python train.py --num_classes=37 --arch="transformer" --norm="layernorm" --moe_every=1 --shared_expert=false --residual_init="none" --learning_rate=0.0028 --nesterov=true --magnitude_pruning=0.7 --max_steps=8400 --epochs=82.6
Rows from block 3 of a small audio frame classifier, named by matrix and row number. Rows with one number within an expert belong to one neuron, the router's apart. Each number is 128 + 24 x the weight over its row's rms, rounded and kept within 0 to 255. All counts start at 0. Numbers have three digits each.
Before each expert's rows are labels from the 100 clips, of 14848, where the router gives the expert most weight on average: "strongest on" is what is common among them; "lies over" is the class under the peak. Only what is clearly more common there than usual is listed. The data: Morse code for random letters and digits, with fading, noise and interfering tones. In brackets: how many of the 100, against the usual share in percent.
# router: router (model.blocks.3.mlp.router.weight, 8x256, trained with AdamW), inputs 128-255
# up: expert up (model.blocks.3.mlp.up, 8x128x256), inputs 128-255
# down: expert down (model.blocks.3.mlp.down, 8x256x128, transposed), outputs 128-255

# expert 5
strongest on: speed: slow (73 vs 33.4); fading (65 vs 29.5); reverberation (54 vs 15); pink noise (48 vs 20.6)
lies over: gap (95 vs 39.7)
router.5:114158149132083079142119129097103137153105105161162119139128131122155149152178141139167096109159120124115140142130121148142129111153145114110126166113128152101154109152146134114123077125131133125103149143143097129091108119172121111123125139091102153124151105079087143149117142148168126138127077126131111090132128125132155132129151100076113155174145111113130104075158125155109105146115
up.0:133128075128128128128114128186147128128128047128128128128225141114128128051128128128103164128128128128139128128171128104151128128127128128177128154128128128100104128139128128139128128128093141128175129137128128128093128128128128166093128128128128128161128128128128128128128128130175128128092128128128113128128128079165128182083128128128128128128128069067128068128128135128176185128128
down.0:128128178128128128128128111128128128128128128128128128128070198166060071116144128163115128128128128128128137129065069128128128128128128136128080167128111128128070128107128128128128128128128166196128074128128128128128155182128128175128128052128128128196128143128124114128179128128128110128128145128128098128128128128128128128128128128116103128128128128128128128128128193128128128128128
up.1:128092128176128169128128128128187128128128128050128083128128128128128128128117108107128128116128128082106188128128118128128128128078110128128128128058128128128093128095128060128128128128128122119146128128128088128128128128107128128128128128130125199128128128128128182128128128132128128128128156125143128111088209128128128077128128143165171128128128128154128128128128128152128128128128
down.1:144128128128101128128128128128128128153128128110128128128128128128128128128119128190128218128075128128128128128159128128128124128128128139128128128175128148128172128210128128128191128118184128128128128128128131128128109128159080128173128128094128128210086072128128135128128055128128128128077121097107128128128110128108128055128128128128128128128128128128070128128171189135128163128128
up.2:188128081128163128128128092128128128128128128128128128073128128128128173128128128209128128063128125128128114128128156128128128128128128128128168128128208128174128128128118128128128128128128128128147128128128157145128160128128128090060128128166128128154106128128128128128147113128128143128061146163128128128128128074128128128115128142128128128101128128128128128127128128161128128128128
down.2:128128128128178128128216212128128140128128129085128128128128128128128086128183128094099128128128128128150128128128128140128170128128128133182128128093128128128087128121130146128128128128099048132115170128128128128128128128128128140128096128128128098148140128184128128128128100091119128128114146041128049128128132128171128128123103145128153128168128128128128128128128128128128128128128
up.3:128128125128128128200128128128128128128128128037128128128128128128128205117128128153146128128128070128128128107128128128128128116169128128128051128128166128128128128145128128128128128128128128128128128128128128128068128124128084128128137128124128128190083128128128128128128128128128128128142128128128128128131128128153128128141093129128128082128129136128128128128128128128128128182240
down.3:128068128128128128128128128128128128230120128182128111128128128128128128151128128090122128128128128128128128082128116128164129112128128128128128128210149128128128173128067128108128128128095128128128128128128128128101128128128128128169128128128065128128128128128128128128128150128128128120128181128128136092104128128152056128128113109131128158099141154128128136128128128175128128150151
up.4:128128128128128206128128128091128130128128193100128128128128160128126128128091128128131138128128128128128094128128045128159128128128128128188128128128128128128117026190128092142128128128128128128128128128128128128128128128128128128022128128128128128128128128128098128128202128128124128128130146128128082128056128128128155128030189152128128128128128128128128128052128128168128128128128
down.4:128128133128128139116128128203128099128075128128128128128128128128128128128128128128184128129146128089128128176128151052128060128118128128128128128128128238128098140128128075128128080155128128137128128128128097128226128067128071231128128114128128159128090128128128128136128125201128095128128128179128128128128128128128128128128128128128128078128128128128128128128128128128128128193128
up.5:128167128128043036128120153110128236109128128088128128128128128128139115115197128128128128091128128128128128157128128128128181128128147128051128162128128128156128199152130128135128128128128128128128128170128163137128104128128101128128201128128105128151128128128128128128128128128128104128128128154128128092128128217119128128128156128128128128191128149128128128128128128128128057107128
down.5:170128152128122215148128128125128128128128128128090128119075128128128128128128128210143128128128084128150128128128143128128128157128128128172153128128128128151128128104128128128128128128128128128128128057128128128128128128128128128128128128128128128071170128128128128128209208191128128128218128128128128128128083128128171128103128128125128128209128128128128128128128136039128128128128
up.6:128128158128094101128128128128099128128135128128128118128128128079176128154128046101128128128128128128128128128128101128128128091081168130128128128128128128128128128128128128128137128128128115128128098128128128128128128128128128139168182128118128128153128128191128150128128059128095128128128128128128111128128128045128124128128128128128128128128128128101128084128143152128169128074128
down.6:176128128128128128128186164253128128128128148128175158128128128128128136128126144080128128128128128128147128128128128128128128128128128197128128098128179128128112245128128128128128128128144128128128099134175128128128055128098156128128117128128096162128128128128128161142128128074128128128128128128128069128128128128108147188128128102128128128128128128157128128128128128099076128128015
up.7:128128128128128178102128158128080100181128201128128160128128137128128128071128128137128128128128128128128128128128128128128128128128128168132074140128128128128128128171128128042190128171128128128128128077143128128128062128149128128128128128128128128128128082128153128128128155128128144134128128138104128128128128128128128128128128128128129128206128085099128128128128128128105041113128
down.7:084128128094128128128176128128128129104128128128128098128128128128128055128128128128072128128128128128128128153107128168128070128128128128128128128128113128087127128128128128128128229128140113096141128142128128128128128128128128128128128128128128128176128128128122128128128034128128128105128206146128116128166128128128128099097167128042128128128118128128125128128128126128128128128157
up.8:156128128128128128128128128128128120160052128128128128128128170128128128117168128078165128159128121128138128067194128128128124128051131128128128130156184128128128128128128091128128143178128132152128128128128128128128183128131128126128128147179128128128128128128128106128128171128142128128123106128175133128128171128128128128128128128128128080195110203108035138108128128137128128128128
down.8:128128128172128151128101128128186114128128128128128128128084101128128115128128128128128128128128129128128128102128128128195200128142111059111128128134128001131128128128128187128128128128128128128128128128128128128136128128128128050128128128128128128067143180110116112128128107128128128087128128128128128128086128128128077128128128113128074128108128128128139170128128128171114241128128
up.9:128128128128128128128111128176164128196053128128128128128121105128128120167128118156128101128128128001165128117128128127111128128128113107128102128128128128128128128128128092066128128169128128128128128142128128155128133128128128128128128128075128117128128128163128095136128128128172150128171128111128128128128128020128145067128128128070187125149128128128128128128170128128106128158128
down.9:128128128128125128169128168128128128128126128128137128128180128128128128128128128072128128128208128201156126068128128128128128128128128227095128128128128128145128174186128192128128128093128128128128133128128147102128083128128128131128128065128128128128128128128016103123128128191128128146128128128134128128128128128128107138103128128128138128083128128124128128128178128111126128128128
up.10:140132128199128190128128128128128128105010128128097128128128128195128128128163168128128128128128128128128128224128128128128171128128145128128128128141128128111095128167128095160128128128128074128128128128128188128128128128128128131128055192128061128128108162128137128128128128128167131085128128128128128128128153152128128128128128089176128128128131128128177128128128121128128128128128
down.10:128197128128128128128128097128238128128228128128128128128128146128093128128116128128135176207128128128165128128128128128128104128128160159119215128128128128128128128128128128128128128128128128128128128128128172052128128128196128128128128013128128165128128075128128090065156128128128128092128128128128128128128128128128128138128128128128128195175128128128128128128128128128148128128128
up.11:213128128128109128148128185064112128128128128128128128128096128065074128126128128128128128128099128091128083128155128125128125097128128154128105128128128132128097060128046157104128140146128128128128128128179128128128081054128128129128128159135107128128067128128128128089128128128128128128097128128066123128128128128147128096128112128128101066242128128128128128128146128108165086128128
down.11:128128111128128128168128080177128128128128137171128128128128094112128128128113109128142128090128128196128128128107128159128128099190076128128128128128128128128128145100128197128128128062128128106128128112096128128128128128128128128139160128084128128128141081128172128128128128177104128122128128128128128128128128128146128128128128135128173128065105128125128128128128128128128128128128

# expert 4
strongest on: speed: slow (93 vs 33.4); the character "0" (52 vs 10.3); pink noise (42 vs 20.6); the character "o" (38 vs 12.5)
lies over: the character "0" (35 vs 2.7)
router.4:107146151114125088152082170147142098108118083143074122119124135133122116107149124167123142146125124146142108105123158138089104129124137104177135157153119081133114129099122106108157105166113147101173098128164093132101138148102124095162087137108142137124097102087124132095106154105112091180127136167100158099152099102136167143112145145119077141099105092141127120151111113143156109117145
up.0:128128128128068128135128128128143128099128154128128128128128128168177128187128128128096128128128128128128128132151128128128134128128128069074128200128128128205128128128128128128099128085165128128128128128128128128128128128128128110128128128128128106148128128128079144145128088000097128128128128128128128184128200126126128128128128223128128128128128128128135128128122128128128128128128
down.0:128128128186128128128128128128128128128128128173128128128128128131128128057128086128128203128128128128128094128128128128128128128128128128128128128128128128128128128128128128073128128085128117128187128128128128128128128128140128128128128128128128125128128128128128165128128128171128128113094128128128128128128087128165098128128128128089128128046160128128109128128128128128128128128128
up.1:128205128128105128065128128128128128128078180128128128128128128128128128093128128128128128145180128128128128128128128156149147128128113049128128128128128128128128128128128128191128128128128107128128128128079096128128128128128248128128140128128073128128128067128135128128128128128128128128128128128128128127128110128128128118105128128128128124128128128128176128128128106128096140128128
down.1:128128144128123087090128083115138128128128128128128119220128112128148135128128128235128210112099128128057128133128128128128128128128128144128128115194128094128128128128128128128153153128168128119168128092128151203146128128097128128140159127128128128128143118128104128128128128128128048128128128128072184128128082128081128128065139155146121161128128115128098128128128128128128128128099
up.2:079109128128128154128099128128128128128085102128128195128128128128128124128128145058128128128128150128195128087128128128128128128207128128200128128128128128096128128159124128128183128136128128128128128128128128128128170128110128055231128128126128128210099128128128114128128128128128128136128128091128145128132128128119128110128128128132128186128128128128128128128191128128128128128128
down.2:128128128128177128056128128128128128205164128128110128128067128128128128128126128128139128128143128128128128128091128128128128128050128128128128128128074112128169128128117128040128128128128093128091128178128128128128121128113128094128128128128128117128110128128128128128128090128128128128128112104128064165128128128128128128128128128128054128147199128192128128128128128128128128128128
up.3:128128128240128128128128128090128128140133128128128128128084128211128128128128128102135128128128128128080128128128128119128128128128128184128036128128153128116128192128128128128128128128128128128171128128128128128154128128128128128110128158128047128128128128128128150101128128128128109128128106128128128128128128081128128210128017128128128128128128110128138098125128128128128128128128
down.3:116128159128128128128187128056067128128128128128128128128128128128157138128128128128107128173128128128195128089128128128128128103128128141128220151128086155128053109128128100128128128128128063128128128128128128148074128128128128146128128128110128128128128128172142171159128128128128128128128128128128128128128128128128202128128158193128128128128123128128143128128128113080128125179128
up.4:200128128128128128128128128128128181110128128128128128128163128128128128128128128128128128128128128128128128128128043128128128128049061178128128128128062128128128128128128097128128128130128098128128128128128128108128148128093128067128128144115091023128128069171128128159128096128128128128128128101128128128165128079128128058128155128128137082128128129185167128103128128128145128150128
down.4:128128135158128128142128128128099128128071124128139107128135128128128128160114128134128128166116128128128128128128128128128128128128128128128163167128128128128194128128128128128128117128128128209086076125128083128128160128159128128054128179200128174128128128128128128128128128128128128128042128114140094128128128124128128128128128128128115128094128101128079142128128128128128128128128
up.5:128128128128128128128128160127128041128126104128128128128128128128128128128128128106128128188128128128128128068128072128128079128103128128128128128128128157128128128144128197128128128128128128128128128164128128128128128152128128157128128128154128121128128128156128128128128128128078128197143128125128128128151145128128128128128128103062128128128128128060166128088142128128128128128128
down.5:155128141128128128122163128128160080128128128128128128128128128128149128128128128151128128128128128128131165149128162128128128128128128128128128128128128128128128128141128128134128084128088120128128128128128128128128128128208128128128128121128000128128156132150128134128128128128128128023128128128154127128128128128128174128128128146128128065128149128238128128128177099128186128115128
up.6:128128121128128128128128128160136128128128128128128128128128143156128087105128128128116142128210128128128128128070145128128128164120128128128128128128159128128086128128128128233105132128128128128128128037128057128128165128128138067148128075128128128128118128175128093128128128128128128128128014086128194128128128123128128079103102128128158128128149128128128128128140128060128128128120
down.6:128128086113128128128128128085128128128128093128128128128128093128075125128083128128051128128128128160128128128128128128128128121128128128128118128221128128128202128128128128076128164128128128128124128156186128195128128128120128218153128128128142128199080056172128128128128128128095128064128180112077128128128141128128164128079128128128128128128128091128128128128128128171101128199102
up.7:128128152128128052128128128128128128128128128128128148128128128128196128142128128105128089093128128128143128128128128128128128128128128173128128128128128128113175128128170103128128128128128128127219128128128221128128128174128128126128128113180128128128128128128128191121128065162128128128081128127128068128135128128128170071117128128128128128121128079146128128128114132128128128128128
down.7:128128128197128128128128212128128128178128128106119128128162147138128144128128128128115128128093108128102128101160128128128128128128108128132128128128128128124128128128128128128128135088128128184060128070128128055128128128128141128063113122162128128128128128117208128128128128128128128128128128068128128050128089102128188128128128128128128128154128148128128128128128128143128176128124
up.8:128075171128128128128128163128128208073128128102128128067128128128128128130174128128128128103128128189128128119169128128128128128128128053128129156128128128128128128128172128128128128136153128191128128110187128128092179128128179128128128128128128128128183128141155128128128145128202128128098128197102186128128128137059128105098128128128128148135128128128128128128128128227128128128128
down.8:128223128097128172134116128128128128128128128126128106128128128073128128128128128128106128128128128128145040128128128128128026128128128128128128128128128128128128128128128128196119120128070128076119128131098128143156128128117185128128128128161128128128128064160128128153128128128128128106128128148128186091131128128128200128128128128118128075128255168128128128162128128128139128128128
up.9:128128128128090128107119128128156193128080128128128128126155128128128128128095128072128128128128128128128128128128053128128128128128128128110128128128128169128128128128179067174154128128154093128074173128128128128085128128118128128107142124116128145128128128126150154127128128128128128113101128128128118128101128128128128128128128189128128128096172128128128128106195128100128128128128
down.9:128128128128128128128128137128113107128128128121128128128128134119128128128128031128113128111176128108160146128089128128128128128128128128112128128128128128128128128128128128114106128128098141130125128150128128128128128128128064128128128134113120188128168128128128128107069155128128128124128173151201194128121128114128128128093128210128112128113128102128122128128128128099139128128128
up.10:128128128128128090128128128128128128128128128128128102128078251128128128128128120153128128128128128128128128128128099128128128128187128146192093128128117081115128128128128128128128128128128128128128134178128128128128061128128128145128128128160128086128128167128128128128128128128128128128128128128128128128128128128093150188015144128128140128128128128112128128128138164128091128128174
down.10:128139128093128128188128057156128128163148128128128125128128046128109087128128128128128137128128095149210128128128128084128128128128128168108102128128128128128128128128128128128128119128128128128128128128128128128128128128128128126128128128176128128131128128128128169134128128128128128128128128128111128150128128128128053128178114128128128128128113128108122128121128128221129203138148
up.11:235082075128128128136128109185122128128128128128128128128133128128128113129152128128128128128128128193128134093128139128128128128136128073128128128128128106128112128128128128128128128128128146128053128128128128128128128128128128128123128160128187128128128128128074128128209128128128136128195128128128128128128128128128137093128128128080128128128131122128128132128128128077128118111128
down.11:128128128128128084128128128104103128128128128165128128062118130176128128144164136128117128128175126128128128128128107128048128160111117128128128128185128159128128128114124169128128128059128170117128143128128128128128128128148128118053098128128128182128128150128128128054094160142193128112128204128128108128128128128128128128128128128154128128148147128128128128128128067128128128030166

# expert 2
strongest on: speed: slow (70 vs 33.4)
lies over: gap (100 vs 39.7)
router.2:134113099101128131145154125149120170130153120154117171122119126126096136121171125092140104129119134099145154164151078109152101153086090105135147164090141098112121101123167121163108154105162075095166110106111163123175096126087166130106118129098169127140074147122114136124117141112138133147150157123094088164128160087146155122121122126143138109127128130123092173166116119091099158129119
up.0:128128137128128128128151128147120128135128128066128128128128100128128128128166128128101155128128128128128255206128128128128131128128116128128128128128128128128128133128128169179128128128113071130237128128128107128112128128128140128168128079128128128150128128128128128128155101128128128179128128086141118128128100128133126128128217151128128128128128086115128117081163111130128128128128
down.0:044128128128128103128128166128128128132126081183055128128128135155066188128148128128170128128192107128128093140172128116108128128128128161128128133116128128128158128128128128099128128071128128087128128128128128201128128128128128128128128128133128073128128176194128121128128128128144128128128128128128132128248128128128128128111128103147128128132128128128128128067128128128128128128128
up.1:237095128152128128147128128128128128128172128128128107128111128128128097128128128128116128128195128128128128128128128128128128118128128065119046128128128128128128128128128030128128128128128128128128095220123155172128128128128128128128030128128158128128128128128128128097128126128128128152143128128128128128128128084128128128128128128087142107128214128128128128128100128194128128128128
down.1:123145128131128128128128176128128075128050128128128128128128128128128128113128128164128128128128128128128128115128081007109128128128128128128128128128107128172128117128153128128128128128128128105128128128128042120128128142128128123128128128128128128128128128119192128116128128128128128128128137128091128112128128128128128179085128128128128128108128128128084128128128132128085128114128
up.2:202128128128128169128178101088128094128128049128128128128128128128128194128128128128020128128128128128128128128179128053079128128128131128128128128128128187128128128175128128128140128085128128128128128128128128128128219128117128128120128128128128128128128081128128128128128128128149128128128128128128128128128128132128128128128128106112128128161128128128128128128128187128128078160128
down.2:128128128128187128128128128128169179143128128128128196056128128128128128128128140131128128128128128194128128136128128128116128128128128128128128128128128121128128128128128128128128128112128107128128148128102128128128128248128128128128128162128098128126128128128128128128128128128122190128131128128128095128128128128101023128128128081164128128128128217182099128128128128128128128128128
up.3:128128128159128128128180127128128128128128128128094128128156128128048128128128128167212128133128128108128133128128128128132093108128148128128128155128128128128090118128147128053128128142128128128031128128128128128128143128128070128128128128117128205128117128128128128128128111124144128128062122059128128128186175075128178128119128128099128128039128114093111128128128128054128145128114
down.3:131118128128128148128128151128114165128128128167128144128128128090128176128128075128128128128128124128128128131128128128140128128128128155128069128128128128142128128128109150152128128080113128128128128128138128128172128128128128072128128128196128128195128128128068128128128128099128128128128148128150128179071184128088128128128128131128128128128128091128128128128128128128128128128128
up.4:141128188128128128128086128128166128136124104128169128128125128128128128128128128128128128155139128128128128128128128128128162128112128158128128128165128128195128128022128128128132128136138128098126078128128128128128128085128134128095128128147128128106123128140156075137128128134128128128128186128128128054128128128026128125128128109128128128144128128128128128128128128128128202128170
down.4:207128048128159118128135128184128128128128128100128128124090128128128124128128101128077141128128141128128056128132128130128128128085150128128128128128128128066128168128130128176110184128128078128128123076128128128128128128112128128128128128160128141128170128128143086128093105128128128128128128128128136250131128170148128200088097128128128128128128152128140128128143128128128128128092
up.5:128163099136128128147128128128128109097128147109128128128128128128048128128144128128128128128128128128090128128128128128128128128128128128128128161067128136128128128128128100128128128128128128128128145128135128128062128181128123093128128128168119128128128128104128128170128128191128128128128102135114128128128128128128128044128128015070128206128128128128128121128128141128128128128149
down.5:128116111128128128128128128128128128145128128169128091128128140098128173128144128128124128128119128128062128128128128175128128128218128128128128209128219117128128128128128128138128128128128128060099141189128128167128128128128128128128184128128128195128090128089128128128227159150122128095128143141128065128088128099128128128128148128128128128128128128067128128136128128085128128128131
up.6:171122128096128128128128128128128128133138183128128128128128128128128128128128128128128171128128106128128110095128128143128148128057199090128128128193128128128128128128160128226128128128128128108128128128128128128128058128128163128128088128128128091128128128131128128128143128128128128134128148128128128128128128128128128128128128128128128115163161128128128054128128096080128128128128
down.6:128166128128128128128128191218174128138128129128128128126128145128114128128128128128203160128128128128128132128116128171128161128131128128128161095128128118128128128117128128128098128128128128128128108128128118128120128128128128093128128128120128128151111128128128161128128128128128128128128128128128128180129128128128143128128128128106128128128128128128128128105128128143158210128128
up.7:128128128128128150128128161128128128128128128128128128143128128128128128128128132086169073128103128128128128117119140162128128141128128128128128128128128128128128128106128202115128133128128102147150128128128128052128091128128128148128128128128128085128128128107128128170148128128129128128128085128098128128118128128073128152128128128128128115136128151128202139128128140128201128128255
down.7:128086128151128128128128128154128134128128128128128128127128128128128016128128190128128128128128128128128128128128128128128128128128128128128128128128128128128128128098231128128159128128069144058128128128128116157124128122128088128128128185106128128084128214128128131092128128105128128128128128175165128128128128128128128128128128128128128128128128128128128128128128126128128156128102
up.8:176128128128128215128125128131128128128128128128128128000070128128128099128128128169128155128134123128128128128128087128128128057128128128128128155128146128128128128055128128128223191128128166128141128128128128128128085128128128128103132149124128128128153128125128151128128162128123128116086128128128087135107128128146128106128128128128128128128128128171206171176167128151201119128073
down.8:128131128128128066128128128128128128128125128128128083076160156128128128128128143128185128069133128128128128096128128186128128128128128142057128128128199198128128128223186090169096128128097128128128128147128086128128128128128128128129178060143172128128128128128128101128128128128111128128128093128128128211128169128136128128128128128138102128128128156128112128188139128136131128186184
up.9:128128128120128128128164128128087128128128128128128128159128210128128128042102128128128128128128186128128128128128128059209128128128128128128128071128128127128056128101056128173114117128128128128128094128128128128128143128128128100128128128128128128128128128128128128128128128128172128128128128128128128128128128200136064128128128128129128170128128128128128128106113128128128141080128
down.9:128134128128128128106128064128080128128128128128128128128161128128112167128128139128097128128192128158056128135128128128128128058115128128205222128128128128110128128128128128064128153123128128128128128128179163128142111205128100128128179128128128107128121128128128128145128077128128128128108128118128128128128128128128128124143128066128128128128142128059128128104128128128128128128034
up.10:128128128128128128128128223128128128128128128124128128117128128173128128128128128128128128128128128128022128128128128128128128073133128140128097128133128128207169128084165128128137128129128128128128128128128128128061128128056128128137128157128128095125128182255128128128128184142128128128128128128128128128159128128170147128091179128128128128128128128128128128128071086135128091085124
down.10:128128128128183128128105128045128128128128128143128128128128128128128128128128045128128128214128128128128128128128128128128105204128128128128128104128128128128128228128128128128128128125128103128128159128128173124128128128128128128150049128128118128099136128128213128128128044128128128128128128128050128128128128128141128128114128145128128117128128128128128128127128177091128127114158
up.11:162136128151128128128180128128132087142128128128128106128128171128128128128142128128128128147253128128141152128128128155128128128128128149128128128128104128128102128101128128128128128125128128128128128128128128128044128154122128128145075128187141128128111128128128135128128128205128172164086128117128100147128128078128128128219128128128128128181128128128128128110125128128128128128128
down.11:128155128128192128128128128128128128128128088128128128128141053128128186028128128128128128115138128139128128128128128128109128171128128128128141128082128128128128128128128128128093128138128128128128128128128128128154128068125128128191128128069128128128128128128128128128128128128128128128128128128128128128128128128143113128128128128128128128128128136128128128104128090128128128142087

# expert 0
strongest on: reverberation (97 vs 15); pink noise (48 vs 20.6)
lies over: gap (73 vs 39.7)
router.0:114096093098079131178132139178136158129131180090165141157154159074131120156156140165115162158095095164138129082139103113139133113138125107112094171119103170114124117110115170123126179124127136143119137147142163122151097161128112128122139103138115130113070166124099089118087138130126117131121157131142106116104120153139126143160127163122139095142171180148126137125108083102113112150161
up.0:128183128103128128128109158128128128128128128128128128128067063128020128035128128128128128172128103128128128128128128128128128114128128128128128128128128123128171128128128128128128128128128128122109128128128128135219128128202165128128128052128128128128128128128128112155128146128176128152128143118197128128128142092128128128128128128128128128128128128115128128128128060128128128128128
down.0:128128146128125128153060128128128128128122128128128128084128164181128128128128083112128114128128128128138199128128128128096128128128128128128128128082128177128138128128128128128111170128128130128128128128128128128128128128092105128128128128128128128031128128128128128132128128128128128144128128128128128128128128128124128114084128140108128128128128128128128128128074185175128128128128
up.1:128128128136128180128128124128128128128119128128163128128140128071128128128154128128128142128128128128128128128128128128125128128128128128128128128128128128128128128128069128128128128244169128128128109128104128128128170128128128128128128128128128128128128186128128175128128128128128128128081128158128128135056200128128128128128128128160128128128128128128128128058128128128128128128092
down.1:128093128128128116122054123128128128197128128169126128128128128031128128128066130128128142128128128128128128046128128128128128128186128128180128128128108128128128128128162128128128128128128128128128128128098128128128090194128128128128128128118128100128128128128094128128128128128128136131199128128128128128128157128128109128128128063099179128128171128090128128143128128128129128128128
up.2:128128128128110128128128207178128128128128160128128158158145128128128128128128128154065128166128077128128128128128128128089128164128128099128128128128128128046128128128192128128203067170143096205128128128128128128128128128128128185128174128110134128128186128128128125128128185125128128101128136128128128128128128175098128140128128128128074128161128128169128128128119128114128097128102
down.2:089128128148107128128128069109128128128120128117128128128128128128128056128128128083128184155128128128227128132108107079128128097128128128128128128128170128128172128128108128174089128128128142128128128128125080131128094135128128128128128109200137128128103128000128128128128128128073088128136094152128128113128128128128128128128128128184189128128128128128128113128141128128156181136128
up.3:128128128138128128128128066128128087128128181128128128128128128128128114128128128128128128128128128128128128128128190128072218128128161167101128128128128128128216107060110128127128193128054128183128128128128128128128128118128146128128149128128128128128128128128128128128128128128070128128128128128128128128128128128128126128128128128128128085168128128128128077095128210128128128136128
down.3:128128128128128128128128108128090128128128128159164128128128128062097128110090153157128128128128128128128128128118128128102045128128128128128128128117032128128103151128128164128140128128128092128122128128128128128128128128128129128128128128128179118128128128153128128128128122153128128128149100128000121077128128128128128162128128128144128128128128128128095128144046091128128166110056
up.4:173128128128121128097128128128128146135128136128128128128128128128128128102128128128128128122128128128128230128128128128128128069128128128078128098128128115128141118143128128118196128128128128128128128128065128133219128128128127157128130128128128128128128095128128098044128128192060128128128128125128128128128128128128128128128128128128128128128206128128128128128128158128156128128128
down.4:128128128128046128128128128128104105128090128056128128128128193128200104207149128128128128128128128128128128128128128128128128228128128128128146128128118128128160128128128077128128128128128128128128128128128147128128128128128128128128128024128076077128109128133128128150128128128128128152128105202128128128128155128128128128128128128128128104147128128128128128128044128128128128128128
up.5:128068128128128128131128128128135128128160140202128128074128128128140128128128090128096161128128159178107128128128128128154116131128128128128056192128086128128096112128128128206128128097128128128128128128128128128235128128128128124128128058115146128128081195198128072128128180060128134128128119128128128166091099155128128128128090128128128128122142141128128168128128129128127128128128
down.5:128128128128128128128128128105128128128128128128232128128150137128167183128128128128128128128128128128128128163128128102128128128128128128128128111051122128128088128047223052152067126128121128128128128128128128128128128128156128128115093167128064128128128128153128202128147084128128166128128108128128128128128128128128128128096100128128128128173021128128128128076163128099139128128128
up.6:113128123128229079128128110128125128128128128128128105128128128156128105128163128128128128128128128136206118128128128128128128153141128114128128137128134128128150152128132128128128128128130128128128111138147113124021128126093128177128131128067128128132105128098122128128128128128128128128128128128128128128128166128128128128128149128128156128128076165161156128128145128128128128211128
down.6:128128108128128128128128147128128128114128161082203128110128128128128128128128106128057128128192155128128128128128128128105128087128128128128176128128120142128183128138048128167128128131128128128088050128128168019128128168085143128128128128128108128128128128154128128066108081128128128126128128128128128128128098128128128128128128128116128160096128137071128128128128076128102127128128
up.7:128128147128061128138128128128128128128106122128128128128128105128128128128178100128175128128128089113191128214128128128128144128135128128128168128134128084128128128098111128128153126128128167128075128128128128183128128128128128128228128128128128200128128104128064190128128128128128128128132167066128128073128164188128128128129128128128128128128128128128128055086145128128128128128128
down.7:128128128128128210221128128128147139128128128097128128152128128128128124128128128128082128128128128128128128044078128128128128128128128128128177128128153181128128128128128128072162135128128116128177162128128128128128183128128175128043128128087128052128157128128128128205092128128110092133128128128128128128128057087128128128093128128119128091125036128106164192128128132128128128128128
up.8:196128128128158128128128201128128128148128082128128128128128128128128157128128128128128128150128128128101192128100128128128128128128128134128128128168128128144245128128128128128128107128128128113128128128128128128128128128128128128128053128128128128149128137128128072128128128128128128128128126128128128128181199102067128206128128127078128128128126128122113128128188128128173128128128
down.8:128128108128128116186128128128135086128125204128062108155128128128128128101128128128078128149168128104128128102128102128124128128107128089169128128100128133167045137133128146103128132131128128128128128128092128128128086128128128137128128133128128128128154128128096128128128105157222128128096128128128128128139103128128128088128128128128128128128128128181128128128128128128128077128175
up.9:133128128128178115128128118068128128128128128128128157128128128128128128128128128128128128154128128128194128128128128128128223105128128128128128128128110128128152128129110128107178128059128128128128128128128128142128128128158128128128128134128154128060137128128128127128128128128128158128067128176128128128094128114154149161128128128070128128128128128128128128128128128128128128128127
down.9:128128128128065128128128128128128125128128128128128128128128131109128128128128131128208148128128109128128128096111128093128128128128108128128101128128128128128059128128128128128128128128095103128128128034128128128128128128128128125128102133128200128128117103204128203189128128128128128128128156128101128128128128128139128128128128128128159174128166102128178128153128128128128071108056
up.10:168128173128128128128128174128086210197128128128128128128128128125128128128128128128128122128128128128137128128128128097128130128085151154128156128128174128128154128081128128097218128126083112128128128141128128083128128128128128221128086128128128128128128128128092127156103128101128144128119151128128149128128128128137128128119128031128128128128142128128128107142128128128128128128108
down.10:128128128128128128048128086128128128129128128128128128128128128128128157128128128128128128128128128128128128080128128128128128128185128128051128125119128128128128128136128128169126128128128128128128128167073128128128128128128128128128108128128128155066128128161128128128157066128128021128128128128128150128128128055128128128101128128128128128128128128128150128128150128128128128128128
up.11:128111117128128128128128109149128128128128128128051128100128128128128128128128128128128143128139128128058128128158128128105128128156128128128128098128128128163128128128128128128128152152119128186128128128128128128128128128128128128128148150124128128128128128095128128128185011128128128128128036128103162128128128128128128159128167153157128128128128040128128128128128128128128085140128
down.11:128128128128128058128128215128128128128128088128128128128128128128128128128128128128128128136128128128067128128137102141147128128128128128128128128128128128128128128128128128128128192128128128128128234120167128149096128128091128128139128068128128128128128152220122128128128158128183128128128128128128128128128128128128188166128148128128058128128128128128128068218099189128128128128128